Weights of a small class-conditioned image diffusion model.
Model: 32-pixel images, arch unet.
Data: 395000 training examples, 2.9 epochs.
Rows from block 5, named by matrix and row number. Rows with one number belong to one channel. Each number is 128 + 32 x the weight over its row's rms, rounded and kept within 0 to 255. All counts start at 0. Numbers have three digits each. After the name is the row's rms in percent of the matrix's.
# convs0: first 3x3 conv (model.enc.2.1.convs.0.weight, 128x128x3x3), inputs 38-56, a 3x3 kernel for each
# convs1: second 3x3 conv (model.enc.2.1.convs.1.weight, 128x128x3x3, transposed), outputs 38-56, a 3x3 kernel for each
convs0.65 113:111072054081059060097117121103097124128082097107110115171159152171154118156140123090087093104072115090128119114125140098095103108105092179136142157127117078135128097084102089142109078147113109063080106079097071074061118135109076081111098109131128125134098152127085122086173196155177182140162203174136134106090120107137146088149113081129131046183153138143150155117160123112126195121137107148128112160159079121110097169133118113140121119084100141134135137117170147128120127102132151133133166152135132126116160145148
convs1.65 114:171182182178177194178175182127134138139136130129150148072072065065073079066071073118118120119123128123114109131135152131139148132135131173128136183159182183183146127125115124124115124138133161154143163165147141157167155143153143136154146129144145143133136135124127142141088104104079089081087107085150150152152149154148149147074087082081090085085095093141148147141143136155158154081069075069067072080068073143142107131129116136152126108110114104089085102132121115118107119114117133130114091092091087084076087095084
convs0.66 152:133111128108133129146132130175144182146149134191149140065048039091062081085071040198173189228203223212204170129149122116125144119155109099144139116110126103100123113141147105119127120130124142175175194171198164162159152150149166160164142157156140124144183156146177171159118118126121117084129104117142116109134101138114096109101083082109101066091078031130124102110134154166158143094100082084117120101091055144199200167170188196143146133124136139129130129101128142118115112127108092114113089099112082091092104081072
convs1.66 171:103115102136126121158160141136148139112127121116137132156180166173195176178199174082079063099097105102105081102098092130128110128125109134118101176175134187140113117126123106102102095110108135107126074058081113076116123110088130113110126116102161155153144129118145126122131120114116130105127161131134126112160138124164145124122130133153164153138170150123138134134145143131137145162171158193198178187191176111124146087100131086103128153142126112121104119144128147139107178158131184164140145129099123115085134118100
convs0.67 090:121126113139133085138102149149143197173148168139159156140094103108149101114118139149109126053110118132124108037104083056092083100079093170124118145108107103096144159115147131138136123155155130140168209133137124120143100124109079098154089094140169138153158163145156153169129147133164175160162215151110115078098118048064096079145153108123092099173117149150173160131187144173190149126151160141104117144135128177182124167131127132171111140128166190136129169183144125060109114101141086089090116109168156130092154106107
convs1.67 031:154134148141131133157135149140141144120132141116134157086111117090099105117119104109096103105110102125130126104106109107107103124131115115120121138126194249204217147144140144147144136150161151160166122149179101128147164175165149144159149142144189165131176147127161134114098144093083140110088173164155150163153150148167153144116108117091119118109129135117129148125143143116125137104124139123123134138151136129125116118117116084110120124105121115123114126134148145120130141133131160155141096074081038048053090097091
convs0.68 129:141138133148140141125116125155141195176170159147192175112105129111124132144130130105148116133150140138143083108107081093120088138144085139113130097113123085117098142162145157145144195191171135149173152155141143136185153128123131131118144133098160189128169180133162176171137137138127147114179150162091126092069108103071095087135112140141132157162145141143187143171154153177143153130116138104123143142127125162140118195146140171166177174142154166173163191189168145111084098112103112086108143109092119113129099099163
convs1.68 043:082108138092100127077092126118123143117110134111111130130125137095106108106097114063073081089099108056081075112118126109110115105108114108125125103097116125146137140145135146141142155151142168142152161145140133130140137153138149147134149145141167166160150163164158171164133105108111124120160141159095115122116108118136118114050036062077085098106110122109102096099082091124107101109107112082073088096086082125117129137124147126126137064066086073098101080108125123140136135144142151133125168161133172164137155123112
convs0.69 112:076097081129117099139099085179102099156159145148132140137143113130092141093100125150113119077079120116127087127123091117088102066083093096109120083090095119085106119136165125106156182206130184142163109141169163169177104115097113127095140124119135134126143187120125155138097101149137150092134135119080085098080115118092056082081092074134120122151154136117172149158139104198182108159144157114099135140147134171161164154156163157182147130147152151173145156166156121086100093101125120079100129120118162125093119074149
convs1.69 053:114065079120077104123096113118124124113122121104121133142155142135146139137140142128110119138136142135146149119113118131127128129128121112052130136107194188097202131133125133130116133140129105118171082068153083082170148125116125090114115095107189180129169157092175130091157172091190209121160197148133113117149129135146125122124132127110128124103125131118113123108107117128121124153158151138130128150142144099112128091112127081102136118138128115134116112152146123114106140115119147121115128138061101106042114147081
convs0.70 103:131103187135111168138148170141126149176152174146164186132143130161125147106132129149128147156120139131113158093136129110115093058077085139122126123117116078145090136155165141146157186163149125133161134135163149185130121160092124096131104126146158176137190212186189146155113165164147142160163155194134094111133053096138072097196184156146176179110160130139125130141154173156119129162135160130123155141107149140153127126118135134154112175167142179166172189185141148125127141118110158099100114116159118123136100089114
convs1.70 054:097103101109113115115117101088116127117138159131157175120102113123101096088088087126140135138141137124126109129131128123116116135124109082075104016064053056082107119116113127128123132138143182180165151134126150150160144137142118112125127117118182180165154161152159169183096066045123105092110086091111100119106094105122111108095092091118112107106116118131132155149156168173165170150135143146139140155151133086082077103091106118126143125115102152155144152158164125134135118123118125133111095100085095104093084103077
convs0.71 121:148116159109111118104123126172156146162157173146143169128146095120115136112117082122159133151163126137112071086076103126129140111097097099113132119118118108089088116149157192124176181121153159138167169198149161136178131150114113158118128104132159139193142161143166178169144158090130098145143140137096108108099082057116112085113152162151119133163148152168176168179142155182184153138174143147103151144131124143117155144154148149154143150142146136146133161162177124104112125094106122095101093082141123114102107076092
convs1.71 055:144164205145138155133133170122113130105092113102098124145156141127138128122129117085092093110108121099112107091102110099097116102103110117134143130133167160155185191195182197193165207194176115095111121104113104088107145167156164170162163163155119118121131134134119131127110097065110098129153127125138149159157154166159155153102099111117123117132132161105091094093074079118091094115129124092107113106114102090069090100093128075082091076078131071075091079063150139167165152163159170155156123115111126117099126118130
convs0.72 103:117068078131116081158114052124120142125145167186115138095075059079096064097106045089067071083056064092065041088078115126088071118147039106143145092091120060112169156135145146133130154159139127117150139080164143143106092104075055076085076139099139135141158118119149121140151163072098123092158194125141140064078137097068103096180153109174091108221139134124131068125088078121140141134146148117164082131124140121117140125102167129172129104123110133099120149105164158149112161127179148142177134156148076132111089145140
convs1.72 093:107062082088057075078068109123138119110122122098122142144123153127120126124123138142091104142101123134120137116101128125114119119115110128101144125098144162128139077091061078095058109108081125166147109121160138168174116094114100075100094077079117150110139142112129129109160180129174200147152151137134089104124095094113089082162184143125170142117145152123103117112100116119107129146122160145118140161139159156189144114156157108161173125159145128154146146140155111100090118105105130113115175209188152184174170170157
convs0.73 093:124091063042125092082084088130101159143165164141165172109149118156109062104112047124111138113092094062061119115068089094100058050068066149149151141109157093082117179177164083149195162171165078093100103137102114069120142075102129085075141118073128185151172121150196182127143146156148121118178198124117141095194119088109152130178150144147141128185209175130127104182156127153118126117161143131155112139138132146146124097070128146139149189114165116105100106170168175136120130147123117134194119168154136159142138128180
convs1.73 070:064038037048050054083093106127146130108127126099131137140119127124122121123126129137112116143123125151135141115105116120111110144136122129080123112104136145120119109136102106141098121141107164175146137146159124146153143099101107062094109101110146168118143141112140130111163183118185209126139156115115092093114084091118101100138179154104159134096132135118133136121127138131135143140121136130122122141141133160171161122167170107130168134183153128151132106139137103094085110089088125099098131185167123158167138147133
convs0.74 132:146138098113125096132140149113105090118132135113113122095147085105111094104123084103070072062057079067091073109099087061113126076078100142138147154133103167112113124151082133139060136131158110100103089066126108077080089108134098102091126083120135138139134107105124123114132135113123118082113106138128131132107123098143139124084131084111109082143155138114134115097170151090109112093128101122126132113137110110157115089137115108130111158148134135142130144178135136138115070128115162118111131124142145106078136129132
convs1.74 130:101150128129145139141153158106109111099097101120134136078091067073117089090095088138165112156188138147172113134149142138156146144140124055087099057118122110127129114125092106106077099129118185155184146141162126132192129134133132124136113095105165128127161101106131138123132126070108075066104107057121107114140128131132122111087110100069084110084098118144134129139123118156146144102096084085115088107095077135153113134119120121176146117094097078000015081100099097093097105094101131103099071053059056031033113078079
convs0.75 094:160101152164134143167142136088120116121134129132152205137094106079082122109110044115134131149125121122132115096091091111101070067070102124211105094116133136138142141148160122139126141201159143200127159174114158145113118116125103092134108130162156135148134155115130166124075088091129101105107110091094130141097140143098139114109134169131059081200150179180134098125177170117174149121096073087092144123117117163147092143178155154133132098129101096128093141161168149140152131136121142123140147137124138122094136059161
convs1.75 098:110101095166153131172155167088120115108124136127140141182159146133130129149136147139129085149134106150170125116121113114117118095111108106087065099070112118097113137155153135153158145146151132130142128123145120122145117135146119122131117134149143140121126128131143142137187178174212205184121164141104090106093083087088081090202198195154200200237174214125139143115126144132138127166147131158146129144166133117143135105131154110131152103130137149153158129121159139136143133135119152137145139171153110139147196171171
convs0.76 091:068136132129077069131126102096120116115145103160183151144143096067099078059132067095148087102120137091103092106077118096108124066110087153132110088072084075117157173153159129154131154131130136092116129108122125119162119093085121117134085100042110139122136167147154153170089155163123148134114193146163110104115114055141112034188188117156141128169156167122129089109094120145135108126113136102150055131124089154158129168124181151174135121100156162167125131140116175106199139141169110104170132128133096145105114139139
convs1.76 149:117059044085045058104079096118144132114129128108121154161164158152168146164161154141114091155137118149129126135122115132123125129126120169089075182124103198094109079101098080086077090112104116141139120141151136138150124078074090065069097052046137143126163131106144116101168220153199238172179221180128094078121093080112083072156218193132203176136177201124124118110102106124119109157144148154160148185163144153163168136134159126144179134159156139159125143166161095093082112096120117107096172203189134174174154173149
convs0.77 125:111096070141094055133106092112123123119149116140125155100132142072095117138108075116116170128144189104097129119114104121082109118107066123141110085075154119122128162184119135117095144159131110147134127079063112078136140040081114117065104121072145164175147122123179132145139178134163157144177167139074122091079055073114092085107195147152147117141144161128132076128108080097142127128126123084117105043142126115141133165122136192139145115122159124105166156131183112134106153133104107157157134174122110157159135158154
convs1.77 169:088069023059015000094041031123121140135152148124128169143148127122137146133126115123139134109140135139105105119111099114108089122107101086087129123160137153093125104139111093095068088128109114147143123137161162186183121105081088071069108074068164135110158151110169155122146172128179194165139173169115099081107090068127092073142185170153168153135130158112101098108096088106100079119122111127124121144133121151148156150160148131151177151155137172159143147194180093104081108118100120130108173182195168203194152178183
convs0.78 132:135121178148116101127078093119169102156119104112132081108135154138149170152152154123146128121140193096148143096109116090135103117102093194060147178156131127175128181159136129143152114148112138076134171144160158162157130115092129121120118103106076066097143108101150136106155113144095154158167140079082121071162125130129134098138134247149122079158112145133134184110114111106138131127100105110125112145092121063158063144162166185103166197098221109118080099110067136133163130167110153143147183105199086137123156134130
convs1.78 177:124159117183159167163116153132132141118130127105111107062102078089092106120119129128151144118129173154130154142142129133137141151148120133084104104148191150208063097086107118116106083099110142095157120117143088139102174172157170166172176174175108099128139111116107147133149148132068121142137171143144138123144146140154153135139090138112110162118111111135131147157154135136144146092116091112101117109119111079139055127148119144118149182099237097077111037143098135099093133136122140140120180115166101095111118117127
convs0.79 092:088024102115097106116135088082131185106105144160117136120153117089087049108103096097132111141125118091114120099125079094107060079110049133164117085043099034105116125157138188126178148130137151193143167099151149114100127174125138083124071147111141143183174152157145108143103107125135117137136106156083097142128097109088097064184160098128126113172145149141095120142117184135140153123106136147124120164158096134155144117137167115150154129151112148098129171177176128151134125125197172090113147083113107121088097084144
convs1.79 057:139076094104071090116107121122135122108128127114131141139137132134124104127121120128110111139122125131129158125117118122104114117110116140109122152093108151103116110107103109125107123137126133163165134142155129134155141128127120097108111087105141147123141143121144129112160162122183222148147186143122097110103077089104074081160184137143214160135200174121132151118117143130131145137141144158145133151154142150142120112134123125132159153134125145186161169182152127119122136120121123121115163187166124161159145165152
convs0.80 103:126115140142139071103107128149163154111116085173176150120160110101121105124138145122120125153141098119122114080076110082110101072110098156126126083103153096053095167188118152133176170168184136130160141139131130124147122144114126102117045115081123156150153116155134163148118144115125085110175144139077105074105114106081124067160137143178157111192202180175151097127141133150171100150140132151148154139139109115171155187124117140129147169088153123112124202165150137118157152113138153121131130133141094103145130126110
convs1.80 075:132089099112078107127090124117131127108124124109121130131136122142116107130128122095069080100064106100119135124105110133120126119107115204065156195113196255093164131143131122144119120140120114126150090098175098087159140092121098056105107071113159184122166159111162154100152195107150245134150192114145104115152125125128097107143136144106155143114130142132125135119101122140117124135125128144118119150134134128157142128164153088145146132143150097178155141166156134099104133109125146114106153160128112138122166161131
convs0.81 095:108128140126112103127088095144168153154163164129168202142112088070108096116100111181145141176111138169144117123127089118140117074127054094115145082097102078056141140126120121166125152179155121154152113166159126105181146119104134089086145120105126144134157133105139113147145152070137163126180192108111092081089067080084110093162191144202187194140143122115162108132101167187131105158124131136106129101113112136163110140145182190177130145144152161127183158119139137107113144127140110063127123141088106151103163126121
convs1.81 078:138088092136099104147113129128137122121130114112127124129142149129130143113125141096071056106092091099125110128114110134128129125118111172128143175104142170105107134153127133163098165172125095120144079099124098111143139109093115085096092086099157163132152158109158142117160179111177240138159209127139113119151117126137111104148167178140190194131163179130120125121110112128113104153149153150133143139139137123144152121143130111139165172175188158206175162184162149123123163115136164120120172174147134151157135146131
convs0.82 089:081059074110051128077054107175149125102157130160174163093170104148133103111098064127111126122109047107098111076061082099034085094093050114125167132103158119107172156171134200151113192140162116116151125093074126101108134116076088124113140126131143162127147100133094117138114165186131109103109145150127136122150108141079137135114126128127113166164177210149156092097111106095127155113134121117150101117137142093131178158140125107141168136136142147164170189197146138123097124103159066144136158183145115167166168171156
convs1.82 074:040013016058042022079072047120140134126148157113144160153141150146137135146143146145117116140119117139135114118103126125110106132118115107083115115110128137114121085094083093111087102112115147154148121138163114180174126069099100049078083043067134142115130129114137120124171163123191188156166173143106093098121098097116093094146165140131167137129149163122142150126123159152155152153134147133121134147141145147163151123162154105147165123125127134138144138129151090087078107078086136112088132180173127164169159148172
convs0.83 133:060063128057103120092120107081073083102081080094090143120085130037092090068116082106090112092159127118135131126106086115120079104115099097088169073085170070082130092105125115145098135119112090085079128120114108099155120125105102119123150096084125137157122126144133112122096042045101083058088106115101098145056090115062066069072101046112116052098107081100092123112088112089081136129141096080094071064095100140085090100088091135120121076036073084076069080119127127131121102142135100105094085104124111126131123128147
convs1.83 175:135129076109098055106126089124126129132146137146149138148142148126114120120120109162166135161171137143171158111117121102098102100104109130101109114079091112112113136131114133146113133149123142131121134130131157137145158108078130082057102089079153137136145136121163148114165169167159178142169185147107087100080063073073069084147164178164194185134176163140141133132129135120118121135124110113080094109093092149170164160180158168175159117112129119152125155179154133104127103090102104095119163147177149154153161172167
convs0.84 077:097082126094090164096125152129137114180144144152148171093087084119060128128080166147092083160097153123103135065052101033106108115054074099114126091102105096126180178132167111165180131165110192163075128135142155177149171116137154111127156141112208106158121105109182184131172130127143177090117157134102117104094056088138075106174151088167163103123150127108121133211145147124140144170148118116108105116127111148156186151178156098151115164153097119139113135175138106189139072144104136091134113097104091170077143071106
convs1.84 018:162145168167134162166149182142146146125138140129133152091102103096096095100106095099095104110098112117116136123119121128126131132133130182114163173099167209183168129125124124127118110113127133146141131108153149144176167173173173161185195208201191196178182194164188199170175158131158188172146153167123124127129127131131130125107109120110115127097117133137140137137136130133121124131125131137136138140144135124128125117119126109110132148137144142147137146156156135137134141139139147146135176167176115192129148190152
convs0.85 097:095063047090062035081093112079149123127124127129171183112144062138134145144115065076121106089108093116075124104065052117061087108143060123167084075073086075098159129180148160141164183162166067128119086107097130086124127119095068076130109129110150118163078137132142122120130207141154139113133186142145155108137123111093111118161180160133145145204138161115132094110103108174134167109137104087144095062158098147149240115140125136171147157158176119121162130160166149159121131147091126144147126164155133169162201118148
convs1.85 064:064016037062035057099089118128135139114132138116135144131106106137127100129137113115097096136108135143104142115110114129118122137124127095075122121123151129145140115119107118111101124126111148149163145159158139158163116080099096080097094092102135151123149143121133129124170174119206193141175182145081033055094055074100066073141181136136150131087148142123130141118120141137135142132116139132121121140135136138149146134132143122145149144166160147135153142174169109100092108102103115096094160195217141180178159153168
convs0.86 101:121127172143117123146170179137131139083118157117169133089074116107070115047042065106078103141129131113090088107093084056049055071054016151142136069125105175135173109113124127116102167103158100130143151110140137151164142152116148112098141146168172135168167116118140202111131081118112087128155160110142125086148089095092126083087117146106074140182161146128073138156133114160159153142141132111153134110137127154144121112131129115148125167107097073137110170174144164149175140131169068117155145157129095117122141126146
convs1.86 171:096083074104094090145140121122108091129117118141120141172157149139153142145153163141125099145154131148159124127121127124130127113114109154049052096060079217098140134147138141136113151146146134100129094095147087089135095096085066062071094082080139136093140108066126091074225200174214214164191147123115106107114113114105097093176195177163213200206193209134121122111093106149133130156151144131139137162155152113133146106102121071092127130135141130133138154124137116108087106091092161146124157163131134155143203189164
convs0.87 074:142097099111123126108140101147215153192116109136189150144113098116062102133108110081171123100072172127094146093120067131123104100111106112136063084160118159136167101091110122131082133130094122178161108168104150115120176167066141116118127110137117104144065126156120126139099143145135105179148110125045090105109097115116114101119109084135125128166122117105153141129123152126132123136084093140103095073140143121099134138114109169104148113134135084160092106155140182116153141100096133110110089099165067091129101089136
convs1.87 024:118128124100100124091099117120120133113110119095113103148140157141155152148145153106117135100119142111129152135133143142143158158170181100133145099104162103165153126115113119112109091084083140111143114126137091070113184177180189156173231196235151155159163143151153131112192182226182181191176192194127127122126127131129136138136140147133133157138134147128111107118118086117085084136124137130122124131135156093112114106117117102090101134135121126113109118124098114106157126127159124136181161096096187078083178152106
convs0.88 095:117119077140126092061071111136116094113145117128160124125148095105141098113135081156081098103107111143128109134113127096094090119060093115136199066040161079087147127123145158144164168166144149140091142153108146148120083111121132081093138066088152156147127117139113162112095155120140159075144221144065101145089093096044082093163107026103140122130138124146140071152121087108131115131082113106143079087162117118126119138112158092162155139078067070168108162173182135109118081110074085069117118163135130111076124084113
convs1.88 085:149138107160142094161177142148152141142160148136147153114106128101097104093099120135126114127127116118126128117118112116109101119109114174173177162104117178102135135145129125153139127147134122153123114132118124142127126103114114088094127084103120111126129127135132111101174184140173224200146200174109095107106088087111105094157186171145179191131165181132121140131118131134130139121110114114104090105114103172178160165180177161179181147142148145168180136166158140134122132116110122108113148144179149145176131159147
convs0.89 081:142088128133097152164085149114188158156085122093119141087112140112148101097114063134076127113088150101111105176062064064043091086119011138122181093082181095091107181179111137150093164137195119120121114173169159100137101086094102100139054124144146130130121079137134147178125120095128160109076108165092122144120089101069018097133126120180169204183182160132198111099152128134149116153119094083061145170131134155194113111157125184147155120098152125113119136108165133176159109155169100189118073118112095106155106121124
convs1.89 059:089068062078066072108102102124124117116117121106119126155134132148125128125118124120088074131113114128114116115109110124109119121114117211100137184080151178059121120139118115123103121137130131152180128143144144146170106093095109090110110093110157160126156147113160152123221214164217210172166196163097069088116072104103067082189215185142176159135168189121119132110101123122113124142132139152131132142139139156158143135142125129144154177175189171173166168198200139120128135116127128110113209215194168190173159171160
convs0.90 103:109121080143098084125134142153143137155129159214172113122119117125124096091099077169087127150122133119109151123030061090119114121100068175136196084100181056074109123098180156144124143169185171091162091108140139143151129131104120130108073111115131150118153143131141144114135144113099151134138153144145149064101092109135115087099083177114168103162160169132126129114067104155164148158173126091119169136124130158159165154113140202139158118122118143082103164182136212149144160147156118105133135152122126117084141118115
convs1.90 086:129100093100061082131104119129122106122134131123125134155135131150131139131130153146105132135111154130107125135108124129113120129104118175058125175099130207069104125143116126127106132154140151154122124155153121110146129120113105098109121100112153157102141146094148141107243234145228227165187232163110090096113075076100058070177233181142191166153208193138140130124114122146150140141139132122135140157145146149152151120137135099147188183175158163154129135185193124118103132117114139124104171203159133203163145193148
convs0.91 126:060000066035009069064033073034047052075081099036047053171139131129142137137130113112128104092097102071097131151102131159122085111136113113097115112141118089098117053092044076108073085101090123119114141140111141126070092084137075114081094093092131149150083101118128127122136162131113152107140149158132143107123099127114097155106113076133126086121134111077093119070110123059076169117133115140142149110116149108108136138113133096136138033072034058072067105090102138136083126131116057084093118116114129104143089124115
convs1.91 173:165177176171176174169173168144134150154142152155142153082082079065077083074079080105116106097114104095099089117127122113122116113119114124153132112146126119161132136134133137131132138136140126111113122126109115126126128141138134139137132141132104104116099100115101108132075084111073069094071078095143154150140147146144148148108106103109096100115101095146149136146149143156153146077086077073081074068088073167149166162131165177146192091091096087087090100108101112129113120129123121116109113114117111112116109113110
convs0.92 103:066092077100130050145122116098149103158194146117156160103168118104119103141113080154119121169148114127103140075095121106089089095038048155099178102127157083102157116116181163122118136175147140125089107123128118125129136126096106135102147095105146148105140153157146148141087144110147129087204212124123144128147099097093111099145145131138134133144130141146143096153116077135167120161134147124145124122100119116109131179162153115155133070112133090152092127162170167141156136104151123128115104160114149136096125137077
convs1.92 061:126119084107115095129155123118120121117139145117132137141124118136132116127126128140141111127132127133120127125126111120127107126125116160111102156130102161113091118123103121122103132156134140177167143169150143138166144135111130122107117115101133140134140136123141130127169165122180201167143176142121100092119089086115094085164209152134178159125180176140133148131121145140134138140126105151154118148151124142128165131109151141129194153116116154131146162164157131139124149132126132133119168158175106164171137144136
convs0.93 102:145153147141118142074066116198205168178130145152158158077092148122129124121114134089149113124118135117067140082093090085098093096115112113150110074105113117078111165151137099149167160152153148133189196171176157153141142118092097117100141134111125104143126150113171134130108134136134094124165123127080120096116142111080097093108096079152154179124156157152177150142158091119177175111146143151133109118133119147141125161131139184104162150110098135130147161118140095104134114111115137109135105097113125092134154094149
convs1.93 042:154129127140121148142118142145138143119122111125121140137166163142144146138153163093094093110113121122144119128122135142131136135135131192101116195162187255176155145141135139139138142136141063095139078092129072080112157151158161144174149141168154163141173164116156142095236211208207248175231248223140130133153137147142129136139149149128166180136139141136114116118102113125107122153149153142127144143152165121139154140147138105115153155160162122171142135154134141134127159149149157143138188182118144171117167168111
convs0.94 117:125097109118097108102097115130094135113153143129144146158151139157128144126183158093099106099106144126077134099067150076079126102098112121097110121138176131179163115131117131128081116168079124109080121102110111127078101077102093131081155120139161152098132121136103146126148170134139177129135162102123109128139120145141124123151156112125222125160143105107097145136149128120159159164149115136138102115147124113132121134106105091068114117102146124130112123124118122101085118111117108122183140120130125163097116139108
convs1.94 116:143158147158165143161185161150155143148163131136166143042060057037049043069080096194186131184163111193162124116131108117118093129130115112130103146131125160183118126130117131159147140159140140150130135145120140142130161157145157126155152133150139138143138141136156143124097110090133154100141197151083099101090075079111105096119134108114124120109148138152145158156166183146156175092076062079064061083089078161159141144176163169172154116125087132125122124143108123138135130134111134128114074144145100118123093136106
convs0.95 115:183124153095153161137101132209192174187187151175125130080071109041136091082117098184108136122153135191165146111146143095170112144156142103124140115111095092126090164137129152159147143150121148146154161145171187125169127121152135113151108159136154134143167141163180134183084098118089086107097132109071077116106106102098112128168125148128120178137143121150174155146150141183176141105082140120115133126137118181187189160171191183172137158143175166151189123163136098138114133110083080089077149121105127096095106066131
convs1.95 068:146092084136094110153115136106098083109115097106110096158170167124122119154140141124094098115089101158150136164151156157145151157150147153129140152131146166133125128139127148165136138148130079071125084091131095084103160142140133108121129119132119130106151148124142124096140165112178200128146164116162142138159140141157141137221231224169233206151173179097093074107102093085089081187176174158142145169155155080111092094127116081113099125158141140207154100149117165151148156144143163141146152166135143167137130153131
convs0.96 080:091112083148111138099168095108119113117065155112127133088133143124138121162132110089105131082142094080058130209104161129154153150151103179094092080120138138101095100087093099128149112120106112136170156119183143114144109157125112147157077150141126137155094101100131106081238130176129140169099118125085128062104131103126072149119114120085144079133150124161080101164065109129185166097111186098146133113146131081173182151155107107154173159078129068138158109165117135086127113085162156137116202136171074184167117169115
convs1.96 050:152119142100107125107115085143120134133125146140106108131166148144158149124158148130143141112131112123120127136122138118120127144126140175093199000181023134111148118113120110109118121121120101108133097108130078097129087104092125112097089109092092130141139145150137130165255143184072155135213149105111130128121126122133124146109111119089111092121126120153139112157140131145142095130156155139147161115143153095129110155107093153111152198082148071163123212139137123128113126117139114143094127085073064114110099082046
convs0.97 086:103125123142155143147150156086138085108109076158129165063098124057090096127148143127129161117111129113154062132134142105139126152123100146144162141168122099117151126109099168101093119119107115158136123127080150106089135142111138110152105159126088088127137123097128136099108109104147142126113146155104080083123081136121078097081072107090072055105121149133083119137121125097190117126115112159147179121114107087129135129117152127110138091171081075109136166171147145112083106085130147099098097063126130152142099155126
convs1.97 053:074073081096082087102083113077100131125145142118132153164187192168186185184177182138106102163131118142124127129122110131119106114121100091103140126104131114104153121128130130143149130146129111111113104092114072095120116113110111098097118103099100082093104099096077078077161200210159179189129178175106112116122116106125116102173180171174179182174171181101113130116128147120136130155137139164130141164133128103146160106155208112169179100054107098089103093072099139138133151135134158147135167171242176179213205195211
convs0.98 093:058072086003035162081102067181163115128134142142117124110164151128133179141162181165131145154131140167132161114167178148155155200194165037031047051052058059081107167107116166128093123136154152081132145098099123079107129120098125065133100137055129112107098128120141117127161176170176159183141137152089120122076112112116104100077135112107138073112112140165110139132133154122142146176104154117135132183162178206213190167191163175159174145128167163137118161131122113096135084139136101159117123105091161159174142107156
convs1.98 048:110082070115114122070060101117136148126138158148143144147151144151149150160180201133129112162136132141136120121134119118137126119124117118135108119142119115137132118154147113151194144158123116109151137117123111143150144139126138118105101105091107113109103096102106107098152124149136121158150094105129138129125129123102116122120138107158175152138145145148156186154150179131134155139127124145133113140146154169184166132177221173166191080096103085097144119109134125146091102119069093096089169194154138164141195198131
convs0.99 069:166149116126076078154144117136117142113186135122137183092146119127118126153167165137125134124145150157148129126143158107099199096166168097078145102094093086161104090150125098163099081146117120159145133124112138158130145133195196149154164159155137166170165135120170084123133158204147155082136152089116131123129102170092082141127144103167164107161111103140129092153128132165166060094161078159094094174092109140106129131146083118125095132109178119146090128100177096116126086171139162118106169143130122133194048090135
convs1.99 037:072117101091113089113038143130128140122124117101107120078084083074102094113126086185180169152181178185205133114105110117125113135142135042133100111174164025228044125112114089090085099092100138128151136106129115136132094166112124156116110163142125163141137153140129156145195157185133153151163198182097110090109127108134140130098137157095117113074094118131121134135123116121122125090104117100110080121152115152146141148128141166120133162139201106125114096099115109125130113134128121114119153177146195170172120116141
convs0.100 077:117186180114167147179169134113133153145135110101124111055057097102067115105081052131106149104128111094141126146112129154185116140168180163084134116115166118136143066116139128082150084133153162166145150128111075105136142180107168134128158156146140118165139176178113117098160072142182137184139176124135164148131127131132144143093060088073071074075104126129170108159143100110107137105128096147105113144099103121213104097133103101143098142119147113145093099109167136140128102139148191135140124156151166123127099070165
convs1.100 041:002050040061043059076056088131134130128147133136145144183162166174152164185156153131118096135133113152145136121118115130119120136130116133070106088095104105092032163156150145139127133146135139126126116139122136140125108111126123121137137113122120111108102105099095108091181140145165175149182203179107098100108096097129100092255205227210204193254228236109120118121134115119123119137112124138123132157124125177160151145150167153164155139083120066071046068104118131114124132105125150107104179147162190158140190172177
convs0.101 125:150176169164183165105200208098157151101135120105155121130122135129109114109131117175123141133141141136108135149079113117098117144108102110153166177139126161089189109135126112135135107090129110144169115145145176114215102115093140103091107124116134148117108116128135119117134150143124118119177125148166106205178171130116132133060143122178173143121129187078106087110103120125092121152131131107098118128131091197119171116145167097165046035198093223131176181099209151158156141117096123178173050158136136204126124175206
convs1.101 175:194116161104134081100163099153143144124137140145144153122114114115120113107129094168132154159152130159166143143137140141156146148152145123155170113125058154062196098129124132123117110111154115173136121122129146115163127124141134128155115158139129151122089099119122076127198136130117129146193116141119135138129126127117126130034107091134126055093098193135150131117119119139129136144118127100118133144132110204091200093073087120122106030121019119136080184045217096149093128113133107111128044126080132116098090070165
convs0.102 079:103095179190086141121105140136139145107155112112141177176134196111126120131105139116094106141122134106136127134150053106097150133076130125164156109096104176135113082113073051123158159167108162169168141134129151153143132091138126080143115096093096144139124132111131128159179105108139130105165147159126077089088093101107103058040077072128084102136142108120107112149094126126181159158139152152137143108117113114111097131181096160161112173120165164101169204166193157101077145093085121096089099052081096132090138119153
convs1.102 047:047087057058072083093088085129141127118111117143142153137142127162158135151163127121113114154144141155144129123137128116124127122131118136113086093109085151120077068062102045105118071089134125087094134095105104123117125134102103115142121123091096082078099077079071073059145157136125108119147125134122122117121122115117120108136121131141144141151133149150133131151157148155141149158161137149156128150151123125115146117122129096116145089098130066100069106113131106141144075119129102138145154191219115143179164186205
convs0.103 087:089142103004145110141087079121176122185099122092110104074086127067065078152153144110153142115130141147168081157130125122164139154148179088124091121118113156087152143148112091124069111090116182157145141161078077141101147138131126175128122121128141120166147108135091080114108116150137087114156152119106141122077112129126115125104135105090047106155099107129074131126103151143101086071138157144180118128110157143163165063104122134108061201181148091146135114181101148193154123115079121118104085134128114105112100121151
convs1.103 067:136144172106105117130118111160151138181157154150126109124138150109130138152150145134141168110106123127137132088101138098089118127130140145115166114106203189165157113122117117117116135120111121094072095110162114134100132124150191127135133097152151144094163163158199141160158188132174148109187174133119120127116113124137131136139161167109130116148169146087093104149136122163135119114141150130138136126148158126141136119143140164145116179171149135130106189138096095107106151122114142151161185164204185167186166142191
convs0.104 100:078101107112085085122144131126093099105115121097061086141123153146106124130111120126119113143154130123144114093103122081129103104111080138127111177055154184098099136104116117109124166149141077102057090056113057054043151068141140081132105142121081116145076113148090088162117071052111098130107059111121126109122141091129089115105122096176120123147098082117064068066106090087060113121124125159121123097139090123153074071108120118110126114128075117094129191130111162173157160153147185183192089134148163148122140173097
convs1.104 086:141167155128155157121162148128136150115113127121133147068099114070129125046072087077111132098123121052076103140146150129135137116125124069084149073072090081121159119116125106093110133122131177118161190093111176124184138120125136126131165155155170165167160149152177171180120129160111130128104137122142161159141169162151171174073091104103122136088117131127131128112116128136133130084097099076112112076088084112128147104105111148155177135142146101111146162181207108122114115131130113120110118145090154171123111120067